Rows from block 5 of the text encoder of a small contrastive audio-text model, named by matrix and row number. Rows with one number belong to one neuron. Each number is 128 + 24 x the weight over its row's rms, rounded and kept within 0 to 255. All counts start at 0.
After each neuron's rows are labels from the 100 texts, of 14848, where the neuron reaches its highest value: "tokens" is the input token at the peak. Only what is clearly more common there than usual is listed. The data: notes from a synthesiser with random patches.
# fc1: MLP up (text_encoder.blocks.5.mlp.fc1.weight, 1024x256), inputs 0-255
# fc2: MLP down (text_encoder.blocks.5.mlp.fc2.weight, 256x1024, transposed), outputs 0-255

fc1.373 [101 106 130 106 123 137 122  71 151 176 125 148 110 124  91 141 118  51 100 143 147 150 141 147 149 121 129 116 104 158 147 106 117 130 170 149 143 105 147 137 131 132 147 118 162 125 113 104 114  90 107  76 111 144 135  94 144 123 132 125 151 144  93 142 133 125 144 192 158  97 107 122 119 109 118  93 129 152 138 130  87 138 121 114 173 100 103  74 149 113 162 138 140 117 158 137 132 132 157 105 111 121  96 109 148 136 107 138 137 145 123 101 125 129 142 122 142 132 124 107 124 150 120 131 120  93 123  74 126 126 107 111 118 146 128 133  61 160  86 126 152 135 162 148 119 132 162 150 167 160 119 147 127 164 182 164 143 115 120  96 147 157  88 100 145 121 144 129 164 152  97 129 145 122 145 128 113 148 125 151 104  70 140 139 117  93 141 119 129  83 153 122 108 147 109 137 146 102 114 155 143 124 122 148 124 130 153 142 116 125 149  94 104 144 169 135  99 148  56 127 186 109 154 112  70  97 145 124 125 154 141 156 113  95 108 106 113  93 151 172 136 115 121 166 111  94 129 150 126 123 157 133 125 158 132  84]
fc2.373 [139 150 126 122  85 114 127 152 141 119 134 168 125 104  95  94  97 133 140 131 148 130  62 131 114 140  48  79 128 116 138 182 110 148  73 129 107 121 139 146 136 113 119  92 129 137 114 113 113 119 144  95  88 105 134 108  98 111 130 132 143 134 130 152 131 164 120 130  81 139 131 104 160 119 161 125  90 146 130 142 122  85 105 125  81 152 136 182 150 132 150 101 141 123 142 152 160 170 145 142 127 107 133 127  94 118 131 135 111 143 148 101  84 121 159  72 141 133 125  97 134 168  78 101 120 111  72 171 148 135 142 127 108 141 135  84 173 115 112 110 134  91 106  97 129 130 131 153 159 113 122 124 150 131  97 107 123 130 142 132 127 113 141 158 113 139 124 142 123 170 127 136 110 161 132 115 121 167 146 143 138 109 107  99 133 174  98 160 124 122 137 103 120 120 121 143 110 152 130 142  95 108 144 131 174 179  95 106 110  56  85 149 143 175 131 136 117 123 112  97 138 112 153 138 108 124 153 132 153 108 157 127 157 137 144 137  79 144 181 150 130 118 148 125 119 102 142 121 101 102 153 103 125 125 162 127]
tokens: "sync"

fc1.548 [115 124 120  87 157 171  79  94 117 142 151  87 124  88 118 115 116 171 158 117 121 120 144 121 121 113 123 117 123 153  99 134 118 157 111 151 117 137 138 164 141 114 140 128 145 123 170 135 121 116 101 136 108 145 158 121 114 111 126 146 131 122 113 153 134 100 121  24 114 145 146 105 120 139 122 150 132 155 137 134 131  96 117 153 157 164 111 142 136 109 137 164 150 134 115 158 137 131 102  12 128 123 136  82 132 155 123 152 159 135 129 121 117 103 119 127 107 142 155 115 147 135 166 122 142 186  94  36 132 135  97 131 106 145 114 115  65 157 129 137  97 135 135 114 138 168 143 136 106 120 119 151 130 124 157 158 147 167 142 118 162 109 122  94 151 123 118 119 153 154 139 186 107 122 117 163 149 102 119 125 128 108 122 121 164 130 109 122 155 104 113 143 110 106 139 110  98 117 131 145 115 132 116 140 110 101 151 160 167 127 117 143 169 114 120 169 100  87 113 154 125 132 167 117 139 152 129 140 114 103 112 150  99 165 139 103 148 107  97 143 147 171 138 175 141 121 138 117 150 107 134 137 120 129 146 134]
fc2.548 [140 147 139 128 107 121 121 146 105 131 173 101 145 134 144  92 134 124 125 152 137 123 120 167 138 137 133 114 132 150 114 150  99 113 131 143 159 106 128 139 108 141 148 119 112 138 110 104  79 125 141 155 117 132 120 150  83 110 144 112 139 131 125 100 103 145 128 156  93  95  76 156 136 132 114  87 123 114 140 122 112 146  95 109 136 130 150 106 121 132 113  89 156 111 148 120 124 148 129 233 124 129 131  74 131 134 148 158 151 142 120 146 133  93 140 104 160 158 143  73 119 112 167 124 172 120  93 190 118 141  98 151 149  86 127 114 173 163 121 125 104  99 116 130 113 131 125 195 159 123 119 110 143 135 151 138 151 158  96 143  77 126 103 141 149 147 153 140 134 119 123 127 138 101 117 112 103 116 119  99 133 143 159 120 142 134 123 105 143 133 142 128 116 137 115 137 111 118 175  94 143  82 200 126  79 121 150 155  93 112 189 137 130 156 137 121 175 126 105 122 144 117 127 153 114 129 107 159 149  89 113 122 124 142 106  86  95 131 137 122 111 182  78 142 111 159 141 115 103 172 134  91 118 132 155 117]
tokens: "band"

fc1.471 [102 129 157 143  61 115 148  86 120 132 143 151 124 140 124 148 105 150 170  87 110 141 178 112 156 142 124  93 112 111 163 149 117 117 134 167 118 122 145  98  97 117 128 106 145 105 127 153 122 121 101 133 113 146  98 109 166 102 113 102  81  92 144 111 158 134  77 176 141  93  88 127 137 136 117 182  95 111 124 124 129 118 131  84 114 116 150 128 130 121 174 134 110 150 103 150 113 116 111  92 101 108 134 125 154 142 126 174 107 121 161 125  90 115 133 116 109 167 137 120 140 127 125 127 134 123 156 145 151 114 120  95  78 100 129 128 120 116 104 149  76 110 137 127 160 139 107 125 143 127 140 131 163 116 146 111  83 150 132  97  98 144 128 133 130 140 114 143 152 114 104 142 140 167 142 138  97 134 116 140 137 121 150   0 125  94 119 147 116 107 112 161 161 147 141 120 159 161 145 143 106  97 148  84 150 121 149 159  89  99 110 124 161 131 113  99 117  88 136 124 103 121 148 149 130 148 127 154 129 137 137 123 140 167 138 109  91 163 110  96 126  95 111 145 144 109 122 161 163 120 133 127 103 117 124 135]
fc2.471 [144 124 110 100 159 145 133 168  98 123 152 101 146 112 137 115 117 134  78 143 159 120 161 134 132 110  85  96 147 124  94 139 125  95 101 159 133 121 142 126 128 132  89 135 120  86 116 166 104 153 100 166 156 125 125 155 150 153 148 107  94 120 115 123 138 120 144 103 156 101 113 131 120 147 162 158 114 115 130 145 127 115 148 149 133 147 118 158 121 131 138 127 113 113 137 111 112 155  85 128 135 125 137 122 135 121 131 167 107  69 161  76 109 115 148 130 134 130 145 137 156 113 112 132 125 121 132 135 169 121 135 142 158 137 137 144 127 174 129 110 171 117 102 170 137 143 140 100 140 124 112 114  91 142 160  97  71 121 121 103 136 124 197  94 227  92  99 128 104 142 140 118  85 104 144 137 118 102 150 101 176 117 145 198 139 161  95 117  68 138 134 104 111  93 121 139 116 149 113 152  67 116 155 122 157 119  83 112 111 115 115 155 138 144 135 124 149 156 156 113 132 139 114  95  84 144 137 149  90 162 120 143 145 110 136 134 118 157 159 121 146 169 116 137 154 128 130 144 155 138 118 117 140 117  93  90]
tokens: "bass"

fc1.203 [138 157 114 187  90 120 168 125 114  87 120 105 131 131 131 131 107  83 142 147 112 130 101  90 146 127 147 158 133 143 142 147 115 166 133 116 117  98 131 150  85 135 120 170 112 124 132 132 155 117 125 113 119 126 145 135 135 173 144 141 151 118 121 117 132 108 186 146 153 152 103 124  87 147 164 147 143 102 161 114 128 140 124 102 108  98  91 109 136 138  70 123 142 122 115 150  84 167 186 111 135 121 167  76  90 158 126 129  99 169 126 146 132 105 170 115 164  95 101 161 117 122  99 129 142 119 133 135 100 118 108 133 102 115 100  80 130 153  86 173 122 116 145 122 141 128 114 123 138 126 134 161 145  85 145 146 117 124 118 160 120 140 110 177 129 122 104 139 147 114 136 102 164 118 148 132 119  95 175 156  98 117 132 199  87 152 143  77  82  91 140 136 146  90 143 113 113 139 138 119 149 146 105 138 119 129 129 140 130 162 164 118 120  99 130 153 139 174 172 153 145  92 162 140 135 174 152 160 132 122 165 143 135 141  86 135 142 147  98 122 146 142 116 110 150 113 151 157 174 145 142 133 125 126 136 125]
fc2.203 [115 105 132 130 153  84 169 137 147 148 132 175 151  99 171 138 124 161  73 152 152 131 148 128 122 109 130  91 105 121  95 120 113 116 122 143  98 130 125 108 156 112 160 121 174 160  82  88 111 148 155 142  86 165 115 178 119  93 164 138  98 146 107 144 125 119 122 137 152 130 131 153 130 115 143 103 119 129 117 158 119 158  74 139 131 166  88 115 182 155 156 113 119 128  96 135 113 138 120 165 126  99 134 195 125 126 129 159 131 128 142 116 131 130 122 195 124 135 150 113 110 126 162 124  93 160 105 125 112 108  88 134  97 122 136 129 147 128 104 129 159 125 110 137 140  94 152 150 104 118 163 135 102 162 123  96 153 146 126 125 101  88 130 110 127 103 108  96 118 107 126  76 130 106  89 129 152 132 128 121 135 103 111 109 107 122 111 133 138 146 129 102 149 124  91 112 106 143 110 110  88 117 110 144 134 148 138 107 138  99 131 115  94 111 182 143 171  95 196  80 131 125 129 132 180  95  98 157 129 158 129 106 166 143 112  95 156 150  95 132 101 154 106 132 113 134 138 135 140 142 108 164 179 129 126 127]
tokens: "sync"

fc1.760 [ 98  94 116 116 161 131 109  95 143 131 106 136 107 124 114 133 130 179 132  98  99 154 166 116 182 119 159 149 125 145 124 116 135  99 103 146 146 107 111 132 148  98 174 111 126 120  85 119 159 111 167 125  74 154 128 135 133 133 126 133 124 138 112 142 107 116 131 189 150 153 159 121 131  73 119 150 151 115 153 119 119  90 147 137 127 121 160 140 103 124 127 126 137 116 147 100 140 110 169 102 160 114 127 101 171 141  99 110 136 131 131 127 125 173 143 128 106 119 129  92 169 150 150 122 136  95 109 145 140 165 118 115 136 124 173 149 137 138 130 121 111 135 111 184  78 157 133 136 114 161 115 128 117 134 142 115 155  80  99 133 150 102 130 171  97 113 159 137 161 126 152 130 137  79 178 116  99  96 145 142 137 113 137 118 150  64 147 103 133 133 156 131  94 111 149 152 140  67 135 108 122 123 100 106  88 107 126 108 147 121 143 133  76 140 140 108  97 170 162 106 115 117 118 138 121 167 108 109 137  95 111  94 117  92 123 109 116 142 168 187  99  97 124  92  96 116 119 120 156 127 130  90 145 159 160 160]
fc2.760 [127 110 155 117 129 137  75 129 172 160 117  91 111 137 121  73 111 103 147 113 112 114 176 116 152 109 135 113 111  92 129 144 125 131 117 139 135 110 128 122  73 142 134 134 182 109 115 118 136 119 125 115  77  79 110 132 131 137 121 165 154 163 117 140 108 120 115  86 132 132 122  99 134 142 111 117 103 167 114 165 158 164 116 126 132 133 187 128 127 150 133 202 119 154 131 113 123 139 128 153 125 123 183 134 108 133 143 119 124 160 126 132 172 146 135 162 119 101  93 144 120 165  99 164 132 166 164 106  86 123 150 156 138 123 127 159 159 157 122 149 128 119 118 147 122  92  69 137 131 148 124 141 134  97  93 121 135 127 122 114 112 126 175 144 125 187 161 108 125 120 138 178  96 121 154 117 126 145 127 156 119 142 159 130 126  92  99 125 118 121 136 150 142 140 156 159 103 178 141 161 131 157 119 135 142 166  66 152  97 125 174 136 176 111 104 115  96  97 129 155 117  88 114 122  93  99 123 127 167  98 116 125 148 142 116 138 110 109 126 148 112 115 130 134 111 112 119 169 132 103 106 147 105 125 158  70]
tokens: "bass"; "register"

fc1.293 [110  91 108 121  92 106 131 155 154 124 120 106 125 111 106 160 143   0 123 114 113 158 153 169 136 137 142 113 110 119 118 104 103  91 123 114 116  98 102 160 112 150 127 119  88 125 105 123 106 123 128 138 125 137 141 135 115 151 135 155 176  96 120 147 114 116 141 107 135 111 121  99 125  95 140 114 150 132 134 109 145 101 156 154 138 113 138 143 136 106 163 110 121 137 155  96 115 116 167  56  94 145 152 129 120  98 139 104 132 164 121 115 117 172 151 139 159 125 157 158 123 122 140 106 106 129 107 131 132 108 100 156  84  93 120 123 184 137 137 140  89 127 123 150 126  92  72 121 141 104 126 102 125 148 176 121 128 147 102 147 171 164  84  90 118 127 140 154 135 163 132 142 130 136 129 114 166 129 130 130 160  86 123  92  98 133 140 127 107 115 116 148 126 121 108 137 122 204 146 153 142 182 135 152 116 132 127 159 106 115  83  61 127 135 128 147 152 107 105 114 130 117 145 126 148 133  84 119 101 106 120 131 138 169 103 115 140 107 142 163 128 138 123 140 122 129 124 132 107  95 115 154 136 149 132 101]
fc2.293 [ 83  95 138  99 125 147 130 111 137 128 124 151 115 136 125  95  99 198 118 127 121  90 110 143 125 108 137 156 157 150 116 160 106 161 162 151 111  90  85 138 137  96 120 153 160  97 168 128  94 142 130 110 146  86 113 138 136 135  97 142 153 139 145 120 115 151 118 152 108 131 141 163 112 138  95 159 106 101 148 172 118 153 131 108 119 140 158 126 191 136 116 121 126  97 145 151 113 155 119 164 130  54 140 124 116 132 145 101 131 121 118 182 150  89 156  95 105  89  98  78 124 141 135 138 112 120 160 110  96 107 169 156 122 124 125 125 113  95 125  84 151 157 146 130 136 114 100 159  93 149 150 103 135  99 149 102 161  97 139 147 118 145 118 104  63 135  98 113 127 118 155 165 173 144 156 133 127 152 164 147 159 158  93 127 151 142 120 133 125 103 144 149 104 157 135 116 117 105 141 124 132 107 135 109 126 157  99 136 127 129 158 126 129 153 124 107 106 108 162 143  95 128 164 183  88 135 144 124 165 114 109 137 113 125 126 157 145 118 149 136 144 103 153 142 104  82 131 135 134 151 109 187 102 111  95 148]
tokens: "bass"; "low"

fc1.713 [179  98 104 119 156 145 134 101 159 152 131 123 113 137 116 154 140 115 129 140 121 155 141 145 108 123 139 137 139 105 125 205 120 109 125 121 109 107 120 139 129 127 104 115 110 179 122 129 122 142 137 137 127 115 117  93 143 121 117 117 129 157 114 150 148 132 114 110 142 114 114 137 161 142  74 123 129 130 147 111 145 158 134 145  99 118 129 136 112 163 126 182 125 142 131 150 108 141 156  78 126 155 118 115 133 115 126 136 147 117 111 161 154 137 143 153 120 187 119 113 124 125 100 125 125 154 109 124 124  94 140 105  94 130 125 102  30 138 132  96 125 117 102 171 133 162 103 120 138  94 156 101 135 176 130 120 139 123  98 125 126 136 116 128 143 127 149 151 147  86 124 125  97 156 100 126 164 109 112 128  97 134 136 173  82  77 107  95 147 160 139 163 108  71 131  90 122 123 136 191 147 105 153 135 110 114 132 121 155 134 108 103 138  57  77 132 102  97 109 140 167  99 101 113 103 128  91 159 156 105  85 127 112 179 126 141 163 108 150 132 127 147 161  79 125  86 129 123 123 146 119 113 124 102  97 167]
fc2.713 [137 106 109 104  99 177 160  83 122 104 122 101 120 149 125  91 101 129 144 137 139 126 125 123  98 129 126 142  88 135 167 135 101 171 109 137 131 126 163 152 160 157 150 129 172 140  68 162 144 130 116 131 167 144 132  86 102 161 149 132 147 155 179 128 153 166 122 134 149 166 133 150 132 147 100 159 141 112  98 137 149 146 115 130 108 138 175 137 123  97 163 178 161 159 100 107 117 148 100 167  67 115 133 103 147 108 139 158 107 127 132 119 131 109 164 165 112 107 111 160 166 153 123 135 107 136 140 142  87 129 128  91 155 102  87 122 189 124 122 128 100 100 149  88 150 118  73 105 134 127 126 117  96 139 105 155 117 100 113  92 101 116 158 116 144 110 126 167 132 125 144 152 102 108 125 156 140  92 111  97 126 120 101 116 148  88 126 121 107 173 133 146 153 141 155 140 146 125 101  92 135 134  94 144 150  90 166 124 141 130 160 116 101 136 145 151  83 139  95 115  97 112 135 142 134 166 145 115 171 155 115 125 120 107 120 128 110 106 127 109 122 111  84 140 120 175 161 130 109 136 125 116 130 120 105  90]
tokens: "band"

fc1.675 [104 108 128 145 154 143 153 188 129 113 149 104 122 149  68  98 158 216 162  87 155  92 125 123 117 144 118 103 109 183 150 126 110 147 131 138 107 120 157 115 109 141 139 116 124 148 157 127 134 126 140 124 129 118 184 141 106 140 130 130 116 122 141 138 124 136 111 222 128 132 119 172 139 145 140 142 118 146 159 142  99 173 158 105 153  76 107 104  99 127 140 153 164 113 135  97 163 146 127 159 128  86  89 126  82 152 170 117  85 133 124  80  99 134 161 149 147 144 123 134 108 109 135 109 119 140 113 151 141 146 123 156 102 138 142 137  51 142 139 115 159 136 126 113 109 140 120 146 119 151 138 128 116 104 156 155  81 128 124 149 132 118 109 124 129 106 148 132 126 127 157 111 167  81 139 100  87 150  93  99 133 130 131 147 121 119 133 158 143 129 144 184 121 169 117 167 145 104 124 121 120 102 114 124  94 135 113  95  78 136 146 137 147 163 102 135 158 171 135  98 114 128 123  93 110 126 116 119 134 142 157 139 137 146 142 138  99 139 120 153 101 116 112 113 119 129 118 173 142 111 152 125 152 115 135 111]
fc2.675 [149 100 142 105 130  93 127 132 160 159 168 150 101  90 118 131 135 105 112 151  74 100  71 114 110 169  98 163 150 142 106 110 115 149 107 137 144 163  97 135 116 133 120  91 122 153 135 171 119 126 151  96  97 153  91 118  96 167 123 132 132  91 106  93 127 136 126  82 140 100 109 127 112 137 130 153 107 144 193 113 147 121 145 171 148 144 118 137 106 117 128 142 120 133 160 151 135 134 135  82 133 145 138 172  87 137 112 145 116 129 120 141 135 121 123 125 110 116 173 119 106 154 127 156 135 123 129 126  79 131  94 117 118 150 106 143 168  98 123 109 118  99 111 113  99 128 163 140 150 143 122 142 134 127 131 119 151 155  89 130 122 125 144 112 138 179  94 116 152 106 144  67 128 149  86  93 116 115 115 147 107 128 123 124 124  96 151 116 100  93  84 177 154 127 110 122 109 138 116 105  78 127 133  80  93 159 122 106 145 108 106 101  84 110 151 124 138  78 142 129 156 118 147  92 106 137 118 107 124 169 140 164 136 134 114 143 133 121 170 148 123 145 126 140 117  89 111 186  59 148 114 107 109 123 157 154]
tokens: "band"

fc1.156 [112 146 149 101 125 134 126 128 129 160 133 132 138  81  93  94  80 151 147 131 105 134 119 159 138 145  93  82 104 111 131 112 123 132  70 138 131 187 128 146  89 148  98 112 154 159 177 117 122 104 111 126 168 137 143 135 159 131 121 131 147 103 111 140 116 128 151 168 103 126 143 109 124 138 128 120 140 147 154 110  88 144 119 122 162 153 131  98 129 148  84 123 185 107 130 105 128 124 132 131 131 151 118 124  89 158  89  88  90  98 116 103 122 114 167 115 145 135 138 134 124 130 103 120 123 122 113 116 128 126 125 124 105 123 136 137  89 101  96  90 131 100 135 129  82  93 145 125 121  98  88 140 115 169  96 147 110  97 175 154 122 142 136 137 113 129 104 125 112 104 107 179 127 115 134 107 162 150 156 122 118 135  90 154 140 167 131 128 127 182 186 148 176 119 144 150 146 150  87 135 168 153 126 119 127 152 131 164 130  98 146 173 133 156 116 118  86 164 124  87 123 130  96 101 129 177 139 117 183  90 149 152 104 147 159 129  79 130 146 176 157 120 105 100 145 153 133 147 124 113 156 106 119 119 134  94]
fc2.156 [119 129 125 123 141 112 134 149 153 124 125 119 105 125  98 148  81 110  69 115 133 153  96 133 137 160 156 121  96 107 134 159 141 129 149 150 164  84 100 111 160 145 130 131 143 100 114 167  67 134 120 123 147 129 107  96 126 109 134 124 147 146 143 155 159 103 113 114  65 125 138 119 128 163 140 160 163 150 129  84 125 168 123 132 168  98 123 104 136 145 118 164 105 100 111  80 128 115 140 138 151 141 150 133 140 145 127  93 136 107  97 136 115  81 107 146 121 138 130  61 119 115 154 136 100 121 147 158 126 111 154 144 150 124 112 147 130 101  70 101 122 121 156 120 149 153 157 123 109  77 136 122 119 128 103 130 129 102 144 150 137 170  97 142 122 120 141 104 114 149 127 123 112 117 144 151  98 103 150 100 137 115 123 108 165  70  97 113 107  91 127 118  95 117 119 143  99 103 128 127 146 126 116 108 113 195 115  78 148 122 155 116 105 116 115 119 139 101 161 139 100 107 185 143 130 132 122 172 125 123 124 133  83 117 141 134 149 166  96 129 140 144 115 129  72 182 157 158 111 161 159 186 118 128 164 155]
tokens: "sync"

fc1.491 [ 99 166 125 122 111 110  99 150 160  97 149 120  98 133 112 120 137 108 162 126 138  96 140  86 129 117 170  97 137 162 122 130  91 161 154 128 179 158 118 146 103 149 113 147 126 153 114 165 125 109 114 122 195 122 153 113 107 167 100 147 142  92 154 137 124 126 160  99 154 142 142 140 117 119 114 134 126 171 126 105  93 135 114 161 156  97  80 148 180 108 125 136 144 125 178 144 116 118 156  76 106 142 141 141 107 141 119  91  90 104 154 149 123 163 132 163 157 121 143 139 133 153 102 130 126 113 172 186 117 115 109 128 131 114 103 129  69 119  85 146 133 125 159 142 117 120 118 108 125 163 110 102 151 113 132 137 152 132 121 127 151 161 114 156 133 115 147 118  62 167 121 110 131 119 133 126 113 128 132  94 121 185 105 156 121 123 130 159 151 123 150 163 165 122 140 126 135  87 140 182 146 109 104 124 117  77 103 148 118 128 135 105 104 175 149 127 144 107 110 145 116  91 149 133 146 110 140 133 123 144 152 111  87 141 124 122 163 109 127 151 179 110 137 127  81 138 133 105 100  78 159 127  84 138 122 134]
fc2.491 [104 125 122 107 108 119 127  97 130 132  90 107 133 121  95  37 111 134 118 109 152 134 149 110 130 131 101 108 155 156  96 121 151 122 133 112  86 128 115 162 137 135 129 120  88 127 128 116 140 109 140  79 110  94 118 149  84 105 132 121 106 103 119  70  73  76 150 162  83 140 133 107 139 131 178 115  98 134 161 181 131 137 115 155 100 133  91  62 168 122  76 140 120 117 140  95 112  96 137 157 117 149 145 119 109 134 128 125 105 124 163  95 124 127 125  92  85 150 121 123 109 116 116 108 130 185 166  66 149 148 102 198 137 117 114 154 168 132 112 146 135 161 119  91 131 115 112 119 125 141 127 111 150 118 153 126 132 165 107 134  99 120  87 143 133 172 147 151 143 107 153 116 138 146 108 114 141 140  89 116 161 116 124 104 132 145 133 119 136 143 128 149 108 131 117 100  85 126 132 120 166 130 156 108 157 114 132  73 112 101 112  99 139 124 121 102  80 127 128 141 126 119 106 114 133 122 131 147 122 126 129 129 154 114 112 106 136 158 121 113 143  94 150 130 161 103 153 119 190 159 129 115 130 151 150 138]
tokens: "sync"

fc1.96 [133 143 172 103 132 118 130 130 125 135 117 149 115 176 141 129 107 233 153 113 120 111 122 118 124 134 137 150 133 130 132 113 132 133 156 113 139 109 112 123 123 159 134 155 131 125 124 142 147 147 125 125 117 109  92 110 117 139  86  85 136 124 166 134 119 140 134 232 158 135 140 158 140 129 121 110 114 171 132 122  42 123 162 114 117 121 127 131  80 118 110  84 148 113 124 102 129 142 124 185 127 129 156 115 121 101 141 143 104 131 149 119 119 104 148 126 151  95 132 144 134  85 125 106 142 143 119 196 155 132 120 112 121 118 137 138  94  96 151 122  83 141 159  83 163 149 123 137 103 146 109 158 153 158 142 107 148 168 145 132 101 124  89 110 132  88 135 119  55  96 167 150 132 158 151 106 119 114 135 132 133 143 112 151 123 102 127 133 157 140 157 125 127 138  96 118 115  83 129 107 116 113 154 121 130 124 124 158 106 132 111 138 113 127 118 148 146 118 142 123 178 111 143 126 140 129 127 141  96  75 146 118 157  56 137 134  87 136 142 121 121 115 131 100  94 117 150 106 126 121 162 124 153  98 122  95]
fc2.96 [164 141 111 141 116  96 109 152 164 139 117 148 158 120 143  77 154  80  88 117 143 111 103 105 121 109 145 154 125 111 125 123 141 128 115 119 117 115 132 142 128 126 103 162  96 131  94  78 131 165  98 169 128 120 160 133 163 161 124 117 109 132  91 152 120 130 108  70 111 107 115 136 148 155 132 126 141 154 145 183 141 166 130 112 134 106  81 130 134 191 125 111 166 126 147 135  95 154 123  85 118 122 132 142 105 134 135 133 136 148 106 114 111 158 133 128  82 121 139 112 100 146 160 133 119 158 114  75 151 140 123 124 148  98 127 163 167 135 122 120 117 144 124  89 130 157 112 101 125 155 136 131 119 145 109  52  76 120 117  99 159 121 107 100 126 114  93 155 181 161  82 106 149 122 100 125 123 148 122 152 121 126 147 167 117 120 106 140  86 107 124 114  86 141 110 112 179 157 119 137 137 133 127 120 167 162 111 138 146 118 135  97 138 141 190 152 123 160 105 130 141  91 115 149 139 132 126  88  91 106 134 137 152 140 184 149 152 114 124 164 102 134 163 115 130 189 116 126 139 141 124 133 116 134  95 161]
tokens: "band"

fc1.101 [128 126 104 128 128 157 144  96  91 131 108  83 153 135 119 156 129 167 147  88 144  78 134 151 125  81 119 129 124 131 113  97 159 117 111 117 110 145 168 149 120 115 140 123 119  95 151 117  92 129 164 118 100 102  93 113 157 122 138 117 139 153  92 141 130 109  96 143 174 169 119 113  98 139 123 145 117 174 103 158 129 151 189 140 103 133  98 132  95 144 142 133 137  98 141 127 108 148 108  67  97 129 115 132 146 126 148 109 120 119 108 154 144 125 128 120 131 156 141 104 146  98  94 157  87 139 133 125 154 146 101 131 149 134 130 121  58  98 127 154 132 148 145 104  90 121 137 148 138 159  89 125 155 142 137 108 123  75 110 107 158 127 106  97 141 112 128 116 127 137 132 139  70 135 128 137 140 143 121 111 115  99 120 201 122 119 107 168 113 149 115 146 107 114 138  91  98 173 128  88 108 127 155  98 103 110 165 115 129  85  98 130 150  95 135 122 140  78 118 139 134 156 130  49 148  91 129 145  79 164 137 148 116 105 100  98 140 141 117 128 154 148 134 124 125 177 141 121 114  90 139 125 126 146 151  94]
fc2.101 [121 150 102 149 131  82 131 110 166 109 109 139  92 121  94 116 116 132 113 105 116 100 161 132 106 132 103 130 142 100 108  99 154 166 132 122 143 115 114  97 180 154 131 102  80 131 167 119 138 119 148 161 130 118  97  96 117 149  92 122 146 118 142 132 133 168 121 115 131  94 119 117 123 169 118 130 116 127 116  69 134 135 157 152 103 128  86 127 140 119 174 168 163 136 140 112  52 127 109 135  96 111 102 137 185 159 123 144 110 142 136 102 129 181 117 136 137 121 102 107 159 124 149 116 126 134 100  88 119 143  84 128 177 125 121 158 159 143 116 144 130 103 106 138  89 105 124 120 112 141  99 126 113  95 132 113 107 135 136 173 105 120 139 115 147 133 116  71 138 143 127 130 161 127 102  97 120 143 127 140 115 152 137  65 140  89 144 103 121 101  97 108 129  93 120 116 130  81 120 153 208 129 136 108 145 141 103 135 132 116  89 108 104 164 121 184 100 186 103 111 143 129 144 136 131 160 130 165 131 117  99 140 117 145 142 146 141 140 154 111 165 170 120 121 160 145 118 104 148 110 113 126 117 101 143 170]
tokens: "band"

fc1.9 [134 133  90 158 134 125 125 165 152 117  82 142 135 101 123 137 139   4 141 125 103 147 161 102 130 162 145 116 119 154 107 127 144 124  94 157 124 129 123 138 126 130 135 131 102 132 126 130 109 126 104 118 113 123 112 137 109 153 147 139 142 140 101 136 111 121 130 189 129 110 157  84 115 112 158 152 170  88 163 148 117 120 114  94 113 121 104 110 126 107 152 151 116 139 116 152 124 130 153 122 145 164 107 147 148 103 101 105  98 140 157 142 116 176 125 121  61 125  89 123 166 135 111 108 130 116 128 124 166 123 130 143 126 150 137 160 165 123 150 122 114 124 125 152 158 142  90 124 104 161 150 117 105 111 112 150 118 146 159 135 145 125 120 136  90 106 179 131  91 122 132 126  96 102 133 139 149 127 123 126 113 124 134 115 159 121  95 148 121 108 136 119 141 123 119 166 163   0 126 130 140 112 138 121 130 131 114 122 133 161 164 123  75 120 114 144 125 155 120 111 113 131 133 132 107 170  76 109 112 107  93 110 138 141 118 103 132 143 102 116 108 113  96 148 118 128 124 122 141 140 148 133  99 135 149 141]
fc2.9 [155  94 130 119 105 113 100 121 132 128 120 130 136 130 158 138 130 184  91 139 100 124 134 142 141 132 160 194 138 121 115 115 134 121 178 105 141 157 169 108 118 103 108  72 114  77 115  87 124 107 152  99 119 124 112 167 131 144 173 160 119 133 144 119 122 133 115 103 122 100 165  98 121 121 134 128 161 147 142 114 136 107 126 158 106 148 196 103 112 146 109  98  75 108 142 142 149  90 121 158 143 159 119 145 116 122  86  90 160 132 129  91 138 174 122 109 141 102 134 101 136 128 170 174 131 142 129 161 103 154 168 109 144  76  97 110 107 171 143  99 154 135 133 151 134 135 144 135  84 100 133 178 153 117 136 137 102 160 122 161 148 120 163 124 138 154 125 106 129  91 137 161 125 143 108  90 100 142  89 125 131 105 136 125 139 120 154  92 131 118 156 111 136 114 111 171 139 180 118 177 159 129 110 112 142 106 125 143 109 119 161 143 134 144 135 101 145 120 123 144  87 108 127 123  99 127  96 117  99 125 155 157 143 137 151 160 143 152 149 133 137 134 175 101 141  94 135 145 118 147 155  99 119  78 169 126]
tokens: "bass"